config.toml
model = "CTC audio transcriber"
dataset = "single English nouns, adjectives and verbs, spoken by a formant synthesiser in many voices"
train_examples = 78125
gain_aug_db = 10
time_shift_ms = 50
n_mels = 64
hop_length = 160
input = "mfcc"
spec_augment = true
win_length = 512
tokenizer = "char"
vocab_size = 29
arch = "mobilenet_v2"
norm = "groupnorm"
activation = "relu"
weight_standardization = true
depths = [6, 6, 6]
kernel_size = 3
stem = "single"
expansion = 4
widths = [96, 96, 96]
init = "small_normal"
residual_init = "none"
optimizer = "soap"
beta2 = 0.99
lr = 0.0018
beta1 = 0.95
shampoo_beta = 0.99
eps = 1e-08
precondition_frequency = 16
max_precond_dim = 1536
merge_dims = true
one_sided = true
adamw_lr_other_params = 0.003
steps = 7900
batch_size = 256
epochs = 25.9
lr_schedule = "step"
warmup_steps = 390
weight_decay = 0.3
adamw_weight_decay_other_params = 0
Rows from block 2, named by matrix and row number. Each number is 128 + 32 x the weight over its row's rms, rounded and kept within 0 to 255. All counts start at 0. Numbers have three digits each. After the name is the row's rms in percent of the matrix's.
# convs0: expand pointwise conv (model.blocks.2.convs.0.weight, 384x96x1, standardized in use), inputs 0-95
convs0.190 096:140155121116103110180128172161163113121173136089153160170103176135149137109103090084193164180124077071100208063175125093177155155132167100152148144089121130119180154147165086109074070128115103117159090097100162110177110113131093099148122132119186111120116150070131104088140112121145118117
convs0.191 104:142168135107124129105135115117116111183128167137105146091123101121130177133185099154114143139103094125126120129177096148098103103133142141122109119101095132080089099118070135187136140098197086179083111195131160171109138083082200065119146125187124117145097096136055135090184081148158185143
convs0.192 107:095123132113148167130120151099089092153132177093097122132081150107112108113131143080111125160075088109198091121117163112090114105123074137131205091103172107089153123130096100119072113121142142184166131120128115113151056101210128115089088151135108136080071086178099149181139102087104092157
convs0.193 111:160109143115106119081136134132109171100102119168117156094120133188160133106173145155089130133121102115166129083164114140192163140095142088152100138162127154098157114103111151090099024159138174133150133214120079109169101112100127135129137142140174112104183173131152079080101061143071115085
convs0.194 112:096163003116135153099132149092100105120125143135090170139180139137199183158146166170094101164136149166157114112105136134142156101132169171121157196152155084106151136106117129120197122085068118166145113118115108090116106105109104096136162081162086086142115114096107116124075140122132158173
convs0.195 104:119134120128157118144120185100135100170147152151121072121092172095128166163109106158061125143181109082169071119178177104114086125111159167099152125108138109144140076108107117084084082102107152161138083080179096131140049100177106124101115145146157132129089098211101162158087137132168112130
convs0.196 107:115136058124147137090130122185092076132055151116076138125171056168115090157176142104094131163126053108136135168063088079147165130108081130102104090181139138210131184130133129156113127117147168102146129123159168144112157151175166123106141116124104108135166101105080174102111147115128122138
convs0.197 106:114155134153112117067125171051107081159113102089097092076141135110144150093077167093062144136096139094141093117134176062135161154156150167199155148109162135111150129134121126155124146137134214153147090152130092164139072136113111077094109139153105126132103075154128197145125097077147123161
convs0.198 104:102120117122106083160100126114109129144117155127147093128112100157123121064095115088130163189095072152139124194157129108158136161170137198176250149138179168144138165158176118148151164159143136158148147168158162103154052128134102167134117125128128099112100122092155133131176108137174176124
convs0.199 101:112132114141119151144126189090136115147147178132122075134071188098135150120113104149058094159188110107197092106166173106115081128116145156111183136134132090145148118137133164085110105138114160179154076097196101130135077107161127149117117169139144123128089108234162146170096132143169103128
convs0.200 102:109151154126133147117108094125173132107103126137087139129053120197129123079152152172208112101135084129120066073178125102096118104064138124070105133121185127125191173095101162180102143103131142173090135139159146149086133048112126143113127088154151131144172186124118101115135118139120084168
convs0.201 088:132142148133149107141134149104054117178101098124116175166167079160161144087140206128140143148148155128125098122154123127117171162154183144188174079118141157172099128089105114196175181076179199170142132157109131131129150070129106140119098129148102131121198127081115100133167140084095133135
convs0.202 112:130058151175110101106120129167080157164121159083078102110098145063079165080123137160103140106115169195145105147070124116131098159088118116116125128143134184096122138192158149069081105145133135096156156083137167128164154122141086096116117120147063109117151142100151166161098172126145048149
convs0.203 107:111103125119037101132160138135122037130157089099148133104104197136143202148098141187111095136128150078149180125113174087110071101163120099097127081140127125126157119109141137109119128146073109080100140124123147124148132095081144198137131156152125148122120175186137161119123103206147105176
convs0.204 103:155116074089144047074133123109100105093152099117141112143117103158100088136136171130176113145089129080140127129189163212117116097147093132125080165124112113130095152081147065138106071148154118129123147091141125100107155132160059101170093118084173074107166147099122140127114054159173123098
convs0.205 108:209070112103135083114118155102119075121106117085047176095157123180065082157113114127138111157130107103149106153133132141107137160143127158110118146127099169115103117104186136174117092130152161130166158169106094161146139149159119132099106120170139136147100147204086044181085115105148163083
convs0.206 100:137103141100174145080148150170147136138137114087118081077069167096124145123097142093117084110193142118187126156179142071118115153142120079057144147132113116148157140105126093130115134084133065168183125114124093108168162161150118125085162117118124160162160127173074129201087168140179109073
convs0.207 103:104118137141145119205129096103104135134126133090133126149146094145137107124177094074153161136148105061137076117151055116080152079100134152126090187115100129124120063130109046118054085131156151158137133107141155128108147116164111121142210099182152078127076103175126081106121101160125147122
convs0.208 096:123107095139147172161139179182093176089156111179131093179100125146135113052110172126150131155101108148108083097139183129078129071074119117158099176116132068129054153112118103164137067125156159152130120126157137154126167081089095153116125147104191088106164161132057147136117117141159134123
convs0.209 098:145118246087126145077103149104106181132173153117107159084071145127163148147163147175135100172145123131147183140163137143123112183153106073109117108112088114155191128107100091170170100089063121112171130131126121140169141107131200186138109131135187122095119148110126122113169174129136128126
convs0.210 104:113062067139128093102114138111092096106116160069126101144092138088052148133100119091109140144111080084172066116115118109078139164116132139162150068138126082162127089084107106099117153102100173147101083085124130107137122097175160083113094161170092141112092140153097148119111152113207064158
convs0.211 105:110144146096165098140159122103121102147222163156104105118100123155092122113061158116131178157162155092149128114137145080123095187138119116159174087129085107159135107130100157153101119121144139203151087103161135119103114100118158153066157138124119122045083074174083180165144150115097072155
convs0.212 103:110128113146126140139122198101121106150132176133120078122068178102122165120115106141054082153179102109193073114169175112104082142118139159106184138137137106146141108135126161092087117138104155168156082093190103126142071123161123144117117178137142129135092098232160159169086126142163111123
convs0.213 103:133114073120069078104094117157099160110164111120139159135168119181150075111151115168106132089080089093157128199148075143110176153117127118097130123145116183132177165103167093144123160121117137178155112070148105099068144156118199106086131138042138183147136115129145143143135066112118099146
convs0.214 097:148130166168104187121147125124087172129133105147124156084083134172156105117102176139134088125140088085095105082176117124107124071082107089159151151098097160157108157116199085155177114073147114109136143097142153115093126040098162168153138083122190099079181118096132078111130091144121111156
convs0.215 100:146069115118100162177142138134156070086155100170147113099130099106111081113174148135133137179116155134152075156142209175166144124144162149155160095113089093160137087121140076118102049140146157155150133104077154138180150161137118135102108099183205089135161159160083143092126162113104095108
convs0.216 107:151109060140134154118147119132107046100198153127112119125088124117116156136144160212130183103123161157150174157102142090158101171122112093138131099173169117208158114164080162062114132176121178119078079120157137124107140107087126133177113135106130089157103119092142154100159123164115077155
convs0.217 099:137081097092119146106167137163127103106125137109061168100133153159137130137106066142131127144140171093111213074139186097130124137135169176153142070132101067111149156119081135154133128138063076140202144111162131095130085142105100200102150148133139105130124118171124123115151083210126143172
convs0.218 098:161181114155136129111190101108147133150138051160127139126066122168167179122130160147123141086107103166080082119129123110130143102061101108163105135115143181129144190123091130095119119138114168105093131117115200099069165069105103122085094103091156173090153185087104133112149055137132153123
convs0.219 093:164178121141115126160224129173134132172146118121174108125170151129107109132138124117123134151146088127141112150147114093067080093114116119085118182115156091147144118121152103145103082125180085147103134057155099172091159153078165166095231157133118153115167087162125125172072103171132136109
convs0.220 098:137130146135140130116157107095111137096130183213098148076190046066150106104114111138109123089131117098064075124118093087127113130145096103148109099137112126131136115142080123176172060085099086107139120091158150172055118091109148197177137160157148125132114126167153130090121152125093140171
convs0.221 111:143174186120168064117093141097128097099124127092126070138173093121117148133163160150178152172189137116135129095114102148176148131165111147131169112084044107163070176134166090156145118103071064123197114118201103129131142113143119121174116139137150139118141122110171141157149185175146148120
convs0.222 111:175144146098135125126143109099127196117132059103114079097126138148067104158164120126139106095183121183122090156087160131087142162207125165104128152129131129142096077163145181118150132145161080128120148070139111112158134148159151110137186150137124125132040182177136175078097073121111093134
convs0.223 100:097109111128162098119085198144162144102155141093131170121117098142102108131134182099073108154082043126097161130109088134101093173124134118107145118171202180103105121102146224026091178153118128102138123104151142120140099148100109152160110068115115160122122159147145122158144104108135130163
convs0.224 094:164086109159086135079147130119122142134098142127115177243170178142116123192104147121164122127153153138143067099146103103139131132135169083104068102143160122138101149128131102132105117166095076139134141145164192103121082160190162139094113088186144131157117135124070148139150188097070104121
convs0.225 092:157088140121138159162139094151097147124164085142165164073087119113139138148122163131099096141136085137132174104147152114133130099113124113156089133127172125159130187128137075092169097113094145071109168116179115151104111047099163198128073163106176196059162130118109095075128055140117144130
convs0.226 096:170144143157172133152128115174094118148145107079160155092059108112100109092152093096156075134176172114150148132149105096148136136066106127047107117079161060148091163144169124100119077156123062105121130099159113114133182151113085157172151143115144094115137098103146144137125104203128107061
convs0.227 099:154096165108106138144108174135079146112143132114134113052155105144100103116158151104087130160166145126093097147139085093221143098145124099131155091114052159127149119066094114169179128069068126140118158112208098133099112097160131145174105144104201150106148104100163114129143156119184142132
convs0.228 105:150100109141095090124130086086128110090139078134131056133103120180124140092101136173096143140132121109132097066150166054093133168127101125089148197121093101193175113101076120112212132173118148165141134085090168123144128088102120138101140142110085097128116141198129132130105121098206158136
convs0.229 109:149173137125150131183166156183124136091097101118120135133170150126103139166144143154143140163167158170142120203131150171087093115144088108082106153142070128163050127120111108117156109088127094142136146110134062133156154124124176112093188220171193111121172163166129170123067105132126132130
convs0.230 099:142142090152127081160152175095114117119080174149095089195056208099107138103147156148110144167140133101145087147165107133104114116125151163141158087170113111106150088103098104058136096133125143172094144106202148079157072093124109175103126096107118172122097123162105160160136096101148063142
convs0.231 096:126145127156174123089122189099138112149112171177156166143138094186118127082093099144035134110094143099131085088106103170135133047076117096111083122141169108132127178119115136174178114088189157088150135110117158115112151131167167115106107145099141150137141117110210199136150129148122158092
convs0.232 103:115151098164090124140094222113144134127107125158141146136166117181196126110129127164123118068178122164168058125123090061129119128153121120157173080096083168112137171143075118128157107137120141124185086146107118090150148103199147117135054149131105168144126141094127141106138154132088128206
convs0.233 096:118159138111195117126158146160087134156144166119131142093146140162095137124136125195125083126119114126116071122182117129109109090082102127113107141114161074162196147152079098149143050186120124134148164053156147120088151119130144182135163121139157094157183077231096145127139102109120144152
convs0.234 107:134212149092153151133153085150099110164135131141142174104141059138107119101180122217124088140144135137143144179175138167078100115172108102124129158171139112131102141081191155136124064099106116154142159157131113095098171099096175135114154184109186107114187083152087125148123151151103111163
convs0.235 090:182165104140143133122151152109119125152168165137128139083149145177127118134148141162126103140134097121104114111220122133116089091045147138155083126096158066136137145124117073183118062157121126123133136102125114141109147055076160155156139115096184050139175086119108093106100056142136078109
convs0.236 095:124126109061113074093103108140088106129146043061108150153124074088128088131091184142178165123151162112165081150128093164119158130134135121186128078167140153159100131119092128157119174108167185101126139143094133138129185072155117122088075161112111140144181085101104119063149131092126142123
convs0.237 104:127154162123126145150147096160124151115123164125140141118129129164149124051134102112131127150081134171130173160147183137156155171132119123128103183094158063188166165121106154159209140149134149136201100136148121094104165113079163140152111177060162116150172089137146192098138168203143152155
convs0.238 102:128159151080163144130081179124170106099137122073120163178169134083146153091161115113174138119138122129096070083120071119133152159190099120122152130120148074121056148147156135165135070158071074090151161098139111122113193103167118166125142135111133105133134090198096083152126187131089136153
convs0.239 100:137126105086103122124111099146190129140114167171129093129113170109114149115177166115119120133148144141125089143167176131174125126121140132145145163146163008187120158116093118109153069177153093089145177135063073097192127154121121149154116147153158096163161107184088147144161135133156063104
convs0.240 109:134120113148151152125164099087179108168147129177105122118106096139103103125091115190122119110168182169165124149157099085102061105151193081044116167170119105133169145177120153144167152090122162157163151154125137116131093094103069121107204103116115133176124089100145108150132135138110074192
convs0.241 110:145157133118142146115107119126111177168104060118110143145152124176193123129111146092094140155173124123121101132093152100116141139186124158137098152249116082145162120182136100148135169062071040168121133147171119106160148110123168119102150132111137147117082150113108158090116112065124072126
convs0.242 084:113103103150205148118151165155080142140105140046066133114132121122107103138112148026097153093118149080059121144134117078143166199147151143124182088156153171194141144151096154110105118168126132193133134127141143114095111066133110110112099093121124102117116089114134139144135194122103148096
convs0.243 101:117093098124088112090112243134140132109111135083133117168120163128141124106165107144092074131138116149071105148160073104142187049134145107088116163114164156090142139097202168105051125172104063140136129118088150095144127158140135128172131110111070115086098143125126144121138125099144104086
convs0.244 103:059101132045150135182142116146101140161127172116095156061176116142115107094100103124154124132113116122079166044152084125119115107118128132140152095167158104144066102147115081151135128103078109110082164133161139137174138099054117133142122173045167139148153174151137073125089130119115124103
convs0.245 105:104108090139133118127146137140128103101101115111114076128118183089108142106109170153122114116108206085148065139109169122089158115120097126105145150059105087148056052132094111154131148155146167204133070120156168118141092104153121130152117107147127123087067076162174153108082072079154137154
convs0.246 100:136210128142154173094112101141136064100114101177134198049065150138148151204128145156162161140116136184137153139146132089118094125125140105127186110115190143147136148100094133145103168167091127105134125152089132072123168133074107106130117090062125125087142129101159125191175107129120128154
convs0.247 103:157147159149122089132211138140103129136123131181149129137136154116141122115102111144090117109104126125105072146109148083087112079096089141148094077139107066116109092140061139119110046153106102129097166121102126109207108179086095099126099146075138119090070115177075145139096179168092109085
convs0.248 104:100115112129099124149138092148140130108152151150113182110124125119140097085121217174071134093128089101085092077165106104068066088088129121149105108116107122106140128145150122177105140092080079141186149165176110120141130065089092147196139132118149136194141155152118152104095117155060179135
convs0.249 100:154158142127149094126132121111089081167173135166126104147132164146107196087147137113136064127156122152162066070227156170145090134097131110087143159124158078144160126134141102130091107162161092161099133163179157142130104152066073128067133107101082081112100089121129123146146069114117093142
convs0.250 099:096121166180119093182128169105109110091068118100141151070128106136124123109184106099126116164147133086160144106109126095182174151125153120097126113078117144141125129091077115161205103116126122123205098136121106116164144169122130110160097174058149174101186092142144128166182202176159126127
convs0.251 098:087164127178141108109106159079096127114092133150162133165150076107125109132144086157068140090140082118184092073114056119098149101102153130118141109077084151092115181126138120224162106097109123106196122144144117158124159154151146169151120115144178126144157135102141137149166197188158168137
convs0.252 105:072129155113156078191127163127161203143116168137131121087098141161147100085192072191082133120140114135146161107095108136084125148158114129066102081192134158084149130140115198133122165082115100160185105114151164181111143166109128126114124133111168159093124120136131081147166110118194130142
convs0.253 104:107081124104109104114121105121120134142114132090080080143016133137109144115164118177134137103108146125119135083183145128080127114071112089087140139106107087155106114089144142138053136161223102144117117140143169075142063083108086099091127097126141147168103050099098141130165157131119112139
convs0.254 100:118077120143086157161130116158102158113092164169094081091151153138121117174169162196124118130133123049135076128130165154113085112123100127053132157115113122172129132078122089164085059121136155167139126105085084138171149159146199130107144119115147164110162178144138100166079110157201131131
convs0.255 110:171129146141174131207124120160132187132140131120074133205161098179173197123164134087138129104172095118130099078117067128158137192156117132112212102175119111116130172180135077111181128111093103149115114135121088128088111153106092108119136127101080113098119097159123117077148169140119129112
convs0.256 106:152158116118136110151121097154087100151143134098153176057113077119126104125129083086081145124054098092096120161095165073163132163138165094093155084168137135108101145144157146101108094132136067075062137148149148168149159188196153102132134091126068155118103134126174125073151121133161182127
convs0.257 100:123142152077087102114124094120108133121111088123122170074095167154104037120168167101131139130091114151150116130164147160160106140101180140198138117061102171102129179142196087183116101137167181169135126137160146140154170045142064136135125068154106094131135133162115152161156124133139135142
convs0.258 098:131126177099149128174166137159061119135128139198120102132135113138147131100097110144030130114104129151097093152176148056107172105067159157111125156116092109072102084120076129157146070148137100115139166079130113176137147142119099128133154081150053152149137154174080116087126106121105181122
convs0.259 085:147085106120176112107107170104068145139102140104121118135126124146111082100099142067169167106125155101134110203108128099178157186160154078137218107204124157140126155170127144165153153114128163148107098118148162107115062055124097139157138134136149120069079092109155147148153131174126133174
convs0.260 097:185140073079119093089116151121146117135173091125137170167178130090113124135116115072152103122093138083153061116139100122163138100142095110068060112088136113118098163153135064105076074152081072083127154119149135036093117153155154170147129118145109111149150110137080129171115158123086110114
convs0.261 099:116159145123165106137131119156091137170147068185142203070164066154180102140098165125152170154128106131155103124141177147144180171138163133153151095153154176146095139145063109140160136135147190155126126145125122134074186098090094147101086130119168109127200169093113086126147096104120119183
convs0.262 086:164159133169130158162163138120103162161125174127118156119108112159118101122146143169127092141170114109157110136223089135099088086077133144118087176108127116144172141114106081151162070090111105111154123103136080122129220095110166158139195146146172124160192121154118092180114137181168161096
convs0.263 102:154155166132116083195142083155073172136127153148140174112125134154083090150159110181156088113122138112133156120207140135089059112111110146067124145126119126124144128101146111108191083120114115145118130111114125103125220100131142141104226146161143116085156115112098105148134080170124059168
convs0.264 098:108100114119100110123176090111115148126095102118122109091077109142204101098119172131138101117157095153105092109173149088095074092080075063117073091102140099115136167092095142174132078080098120150195116118131151112076132075119095145137108151155124134122170170108097110089170177130101202145
convs0.265 102:161064199115133148146094170093131159083122112179089135126098134119120105147134089118148125147171125110160133122159106105144125185155150050118125139077124150127151081104115108178171098119105112132231150109117094074189103142120175152098108141148213131112138147116102156179156081134154099148
convs0.266 102:081109088143134097166141141113134121131107125139090124186144093122152179139149119154114137130167081157151106103078053131174163112163113114144135132087128078124110205217135135220145133054088118111175122147130167157135122089136159154155103119098141127130123114120092105172180161172163162093
convs0.267 098:144164097149157163150167145148083154117133119146135127141100134148106043123137111163141105114134146098129138086193099112105091105056142134134081132107151118141177138116137107224142072104118109169171095113145134146093128018098183144139113137140180162140195150143097081152114100118120095144
convs0.268 104:140168081120095133119146100169152107156138154146144063104067130169168044114146137132161144099102128143101069192142113121114122069090154127154070139147097132103116167139152100176131151113169123152146100108157205074058137095073121106153167187129139191142160140158123165112113121130147137139
convs0.269 112:117113137147125111090185082083165137122136164040093137138095185074133137171115069081143159119161145136099177180156167109096149136152177114084149152126199089130120156154157140105113130164110125132158145137120137049135154149111151145123128125190111161133146121161119183133133101157176065072
convs0.270 096:109141143100122122158133088130109102110187105087169121143149078159136099146186124144115149212148175175133167139121216135149154108153218167146114122102113154097144080124097101089167081135184102101181111092109134159108167146144174103139157105112189120130132100164126106116087131147085095092
convs0.271 103:137092137135113171103174117152125102085092122137140178094131110110129096074145115124140091146078090143105160173151074218107090110143193154126120101156114112120144144166144158111111116079134112158168113080154053144057119148116107057148122167110114189151150103113102155143114117183081078095
convs0.272 086:137058099109080118144202122128158134133098160086113165094128163122133127106051147162096099128113145102117144097176160126103067117106112104158115103180117133130092124151134093131133146126081073122083130159115158149161128049068188179138110153114135179118137161166163094056106114185121157119
convs0.273 091:141069140070072136116125129129151149110140148130105126066102160106084136108082114194092106147122138088099203088118172104145095115116097101106136085158086087118124083131093117130143096134086091071137151137087161124151107066101184180094062181132114164140098101143161104093132119170093117168
convs0.274 098:186145077121086138091146092116128147143078097140135139161126118101105116177068190087151099149099206102173099144156140132159132132116126143155059123115152104133121137147133085099139167164095155138141132144141158066129098137136167163115084158209169141173144107118080141137129202103105052108
convs0.275 100:117111163124110119161129093115105110072131166082107165135153133194146121130135141179134112093150100090112125090113132141118128179126167156161145169122078108209180121130159149166142107129126142166111158133140096172154063115096094113115132165105156082125145094181188077181097056179136194092
convs0.276 103:181088129120198190152169170214149092163185155154105123148113124093128150095175112138128094089159160119127135103144108133122176087121097121060086181114153078108133146099127048128125068157117107109142135114126095132111171112116163158157135171129095175094094156173112145132154121135153084098
convs0.277 104:131121096092139131133105128149076163066121087140113141105110163113138154138095144143055121107107110083080196094115098106103112114059109176123169109145112125090174148172093138117126092094097106093154133161118107089074138067111163153083124122101096137131167122096147042080161067134126177168
convs0.278 094:174121092103094081127139150124154119088185129117121047128134172102144159153107173136136071176092091082108101133173149135136155106108111150140142176158089089178175126142121140111090087096161143134093138054136100140113128084147139156140158164100134118125089151223088139155085083139192136156
convs0.279 100:114104126083139081140127124123142095129167055103185124160142135110097150134155103092159152151159122090152082121144209145176130157169143156091128134038139119132099147126208116063095090182130081121120160086144142076051103132101098155120127096091183136117174138155108126159126141119125150116
convs0.280 102:139128134106139126115084133211167176074111133139082141099152132157144087125188120150124190096119190139124100076231108133117104069081119163114083151119178118110143174121114136106110119138153114115112108098121117144091177068142115140142137127164114092106139120180176061135073109113171114104
convs0.281 089:146113077118092098141061152138134132094158125156138112171113137140146093112075097097077097104136097102110075153094094098116146110088154120105123127150123248119162154127115173028134165166107130140116109118154159126076140129131138100107117115035140139114126146075160186130120093110094112144
convs0.282 103:138063130095118095096106141070088141185116083143121136174116122123083154142134150172195107101129121118230152128117128090159120138124100081097093108121105134082159184122114131148080150095091112124134148127140174114120114125107106145100058117087077093106088112096103104094145127030125134087
convs0.283 090:141150144159147154133152120127094161160126158136105137081106133139115099096169121145159077122146103133147132071223106108131089096056130116118058134115156104144165157084144097165152077104123093182188100072123106103114152063090173153120149149149172107121183111159099060181130099140116106129
convs0.284 105:115131161122132104139114140058164084136161108078116131153134086119137153174132153105124143121131091164135095172148144121142170123138120126190078159184140155147132141102169159115149061164144103147133175110154154159129156137127107132156110183173168136088167105199076045161112179177200170127
convs0.285 103:145090190130100118145144111103080171165151108127143116086131063201119109126145144186184156084157165139141115121211120173129125141134110148151170144098060143085143096075110130066193084112107133145055144160150133133148112087117144161155099125143174127087151099110059117122131107129119128145
convs0.286 105:121111079085114062181106138122142140123160164067101059141094174124110158188100189132078079144141085107105075136142057121151090102108105117131125146128155140158187079152121129059133109126096175143118119074089096110154087107143139106098113096122145089107085163168117155132131113100167095145
convs0.287 104:154124116117147157138134122132136151105102150084121094043129063108141163134179105173113104129085153142149204091131134105122122116156159093113063174171141096132147093131193119146126105119115148166095149113193148126099143056089139136138081092165132113146057091159130075128056140142128129072
convs0.288 095:187148120091102128113143090095171165096121111176162133151177131137104153115158151105117143189115072134107116138143068185080133154076116148095115109140150120105154137111152133195103080103176167182136125142100234178100152113116145181065118152194152137111135126158118108094115110143106150150
convs0.289 104:175089129132112122093099116108099119069084137124107130071116171103120114125119122124096149087128131122164153146126157110152124201124153095104120126168084096194175092161153120076091103132132149176138112112117183082062199140143164176048140173134095095137147137135136196120125110172178137164
convs0.290 112:164104157171115161096129118157163146133163081122100196093159164158173083088140143128205115136137092094082115124190044091097102057133162088125134120127121095092107139075163078111109148126126073160122044121116087163127096116080140142160129080115135113124126085127099116109132120105115144135
convs0.291 102:067122082140108095140046089189146165089160096108107128131190107094163116097092122142181114142132171151180081076175169128103121125133205101086157104130143124099107123091166178138125135105176125107144123143097141120083169136093086094071112108162118134107126104130080082072100150127142111113
convs0.292 094:149103098091077067088151122121169147115191116096115177169137158160154118104091115144174109152143129171108072073173163135093088091115181076138175116064144045144140105079129140156122146162134095183168133146158167088109121107099138053121094113145156149168150109156125114111118103116151130112
convs0.293 096:119175157148116146138117024162145135128184152122160138151140118121171095171098071095096167120097125147194149152096233165077087123112091151101124139130123102140110088155159163113145153164105071107159093128173138132146162105094172134117146120088184168130146117140082143093114127101132168155
convs0.294 106:168147124130108118117082128095091169083151134136147122155134154129153100082118176128070116115203146083103119117095095157151127164137069098103155089153169086112136110189123121167144139100189134157132073100094174162127135139048137129044081116132116136107128130112121106114163113203188171120
convs0.295 103:086134122166104133183140079212146146161093139114120109121148098088157138117137124160105110141136097124209172130142157146112098135152140180078144153088160106119093115123108180118130138107195135157179112116091121130152122221163134089139138140136093137149155068095124144096131151203122103043
convs0.296 108:094106085099114133094122097074166066113114101087056140130119099077120101049123147128163164119094131121100102157124098117091055103170090133068062139129180115093148130101123126106124153147116126167106125130040204177123129120153091155157128115120183098108124167150112160122151148131101136116
convs0.297 093:107200115127172150149160125151103096109166202126154130127147124116072090115178143142081138116072108169125114111144099187093127154136125089145123141103156116092114106114105176120136130152086084105157069079106163114111174098101174108121091126087185109166099122050110093073106176159073133141
convs0.298 070:149137073150144104133147113106132103150180172113118082079121085104078104056119122103159130177126110180153078112192122138055095083094181094128102138075131097163150104118125143104115108138130113151154095119144138089126156081080163105135133111134146145145143136131069091049078060141104082133
convs0.299 097:154154112128157118154155138177159137146072152133161165143148152166110126134170118159125142148080115117140144079137177151115091191140174114137109087165080127120075142112133128138086138085145147098121168075170164147128110166138145064085135121078162158082110058070161074149071158177139113063
convs0.300 104:124083164140047134098156189104180148156158098121101112113143075130131152142142114155097130161157138200189153123098114136121102089148132106081091134119119155081128146157132130111120114069208113149111154157162159100102107138159144082124068104146084121122066146084110058136100176157149174099
convs0.301 104:131139080165115138088120067157176118130143132096207154102148092129123142133106141179134157111185131149123083096145175145111123129161145108092110132097105128096117084148184173126167164130174103082145089096147158150132140150163166094127183120103127204167129198140162145068154055126138181144
convs0.302 101:112180133170093170185096138114180169148173097164127131108185124166116161111116170137128161150150074074106185103085047110191147101147116056083131120147114095129177140155126122172099123104112136088119142152168175124130151135118165152159129155128161110148087073126118125103135126075102128197
convs0.303 108:146105127106171127085100121107121131079127151098096182131157140056124164120124100051133175135154141147157141186148098147117140124190123113130099070064139175105122140194150095132116116122062148132144058098107104140117169175128173131153139122171112184156125103189163150068129166122122143082
convs0.304 099:150114131143106096146146213168128121133129147078059136150161129145116090128100169120205179144101151139144171124067109160125195120193089130131093096096099179154144153126132063127123171131149115095161119115136149082176129122120155130180102156070098113125061151133128142069136133094168167136
convs0.305 102:147118143128103167117138132180048196107165096138145132175171147162132097043111117151144151102128167196143095096150144133122137160120207128100131102125121078210157064065170149154133153164173103165163138130129106118131152154174196150107153115126133110141152142157144117122114101126130129171
convs0.306 097:111089156084090115102115075155140117105192126083107125146115070114145129109149148140144135092120095105164088082114128153142116146148153072115114121156115134069080106113180161147156124120104074077150115144157185135069195109073112091124139107158123182107180134143114062056108126122178118070
convs0.307 095:209143157182125140056131092180174119108154094124133154118094107154202085111158106104089195131120092153188117103146160127105108123103156065106120077104117120130095105091141177147126181119164140148143109077135137085091070124137142145152123110087131120202135095126123099084103102109147134176
convs0.308 099:137143170145151111148169141218165153125146137211099130164097167147180135115120149099088128097106075150141069090179161136117130122104130081099092158125156121130128091135081158193140137168136155083168135199104126146102156076116139123122127144078143157101175124070106081104127135090177091133
convs0.309 099:124100104145072141141143133125113152158139168143084158092134146138134141081147118106089095127122102144128144063171169126121071130118203083115138096070089062121065065098119121136100170130202103132067127132133113135101109103126098107099066156083109147133190140182160088143153091142131083095
convs0.310 116:168089084186152140089148141175150117148115150121158219119133122065118139171127114130168151155164041135064151124196068131145159122100138074080038130114099168089132156132109101087097097131101123140135113141113152083112152138080122134080076119092127145135155126119136100135131099149117123148
convs0.311 093:088130066066112121146119072126128109124130102129109108108121170148066118118125116189163135115066133120134138056124149078109154107143088094109122152147136136171096139141106067112097185061139107103125154164155157143085104219150121104140173128126132120159155028166138117134166162163132144100
convs0.312 086:189162164113083124142152124140181157128211087131149132119161156154092133164073113114141155185122108122111139155119097055174142128142091066121103182124132089097111122137142126111073139143112163077140174185095187146105129154164124152118108124183101106123103166175163092049125146133112088124
convs0.313 103:156174149126171168139123126111154143106136149163152135119133082129102126190155115162145134133158145164138192211125163099068137107124167118067114116161148114113178117140154082128192129134096123137166130105127151117088175194098173189175146166133164155135104086166196175139122136183152173134
convs0.314 107:169143194113120141111072124158139095116186108128186127153132127134128116122181197183156138112116118111135105070144147197139122124162159118139143071148137149113084132175124143171106134102133121136132144109130150166146211119124139196156114144119157169149187204184113070074098112128090151153
convs0.315 099:176128109140128115126171172105117084136192138155210154133120151098160127102119181136071161158119123119058133150144171110136203117066155124177112100119131119101134175121110158086154065164136137185092134154150182116176106134100122132167090150119164120131137197154110142151126076147134071151
convs0.316 106:161138144153161158112139099072161070109157157143112150152167114110091073109155153097175087182124043112073087087124133131159101146078171128087186129160135111126119101131169146147104125103115126098184162116057085133090136160137196090097133139137151115193153111151127136071116153115132156166
convs0.317 091:130110103155127140114084100194137106087161105105146160106140106137170090092112130144142124118122113118176094096117181101055120124128193117123168136140183135074108107135158186085127132095150135148150111163136202072113134136130155089104151122118136191161174107143143046053092065122135164121
convs0.318 106:150123142105070177101154105119149124131132092121126154121074115142142193142162154167098159210147154163145176160133164170159128079149132136121083121138084150109046141049121137077126101098201111203127122158141162128119152129117141102112077106128104117121142196107118119111063131157117150099
convs0.319 097:069070129129123070137081099149082141077162113070098146149200099113123058069126082132172144078153110156126094150098111144127152132181138146136183066148102128115109114130095146164137161166137133115135147134109131132161067107147109155189132172104128113147079086142177116083077120079118140111
convs0.320 115:139106127183067152134103076033158117102161084111115088112104130133145118138113132149144192085102145088153159079096185132085151125174181125166169166137171116115132115121114168161130120088137100124066154114121114177117099114155155110126108169112103156151129160080092089107095139079137150045
convs0.321 103:111127129146104128084147168119109114056150106109131120152131114107094187111127238082177122193092105082086092118159161153134081155108145121150095120171132123117182147170085137106061116117090158169169114143129215143133159141111180119135158118119157156108128132129149208119136151122136150113
convs0.322 086:169112145121120111121152075112144144119172124154139144066106151145134130127089107121179150160112112141201145076103183152059102114120161112131141190124143117087130105164149162108141188131128133156173097165138147146101135135088175105083130106094180136161137165124129086010103053096145117122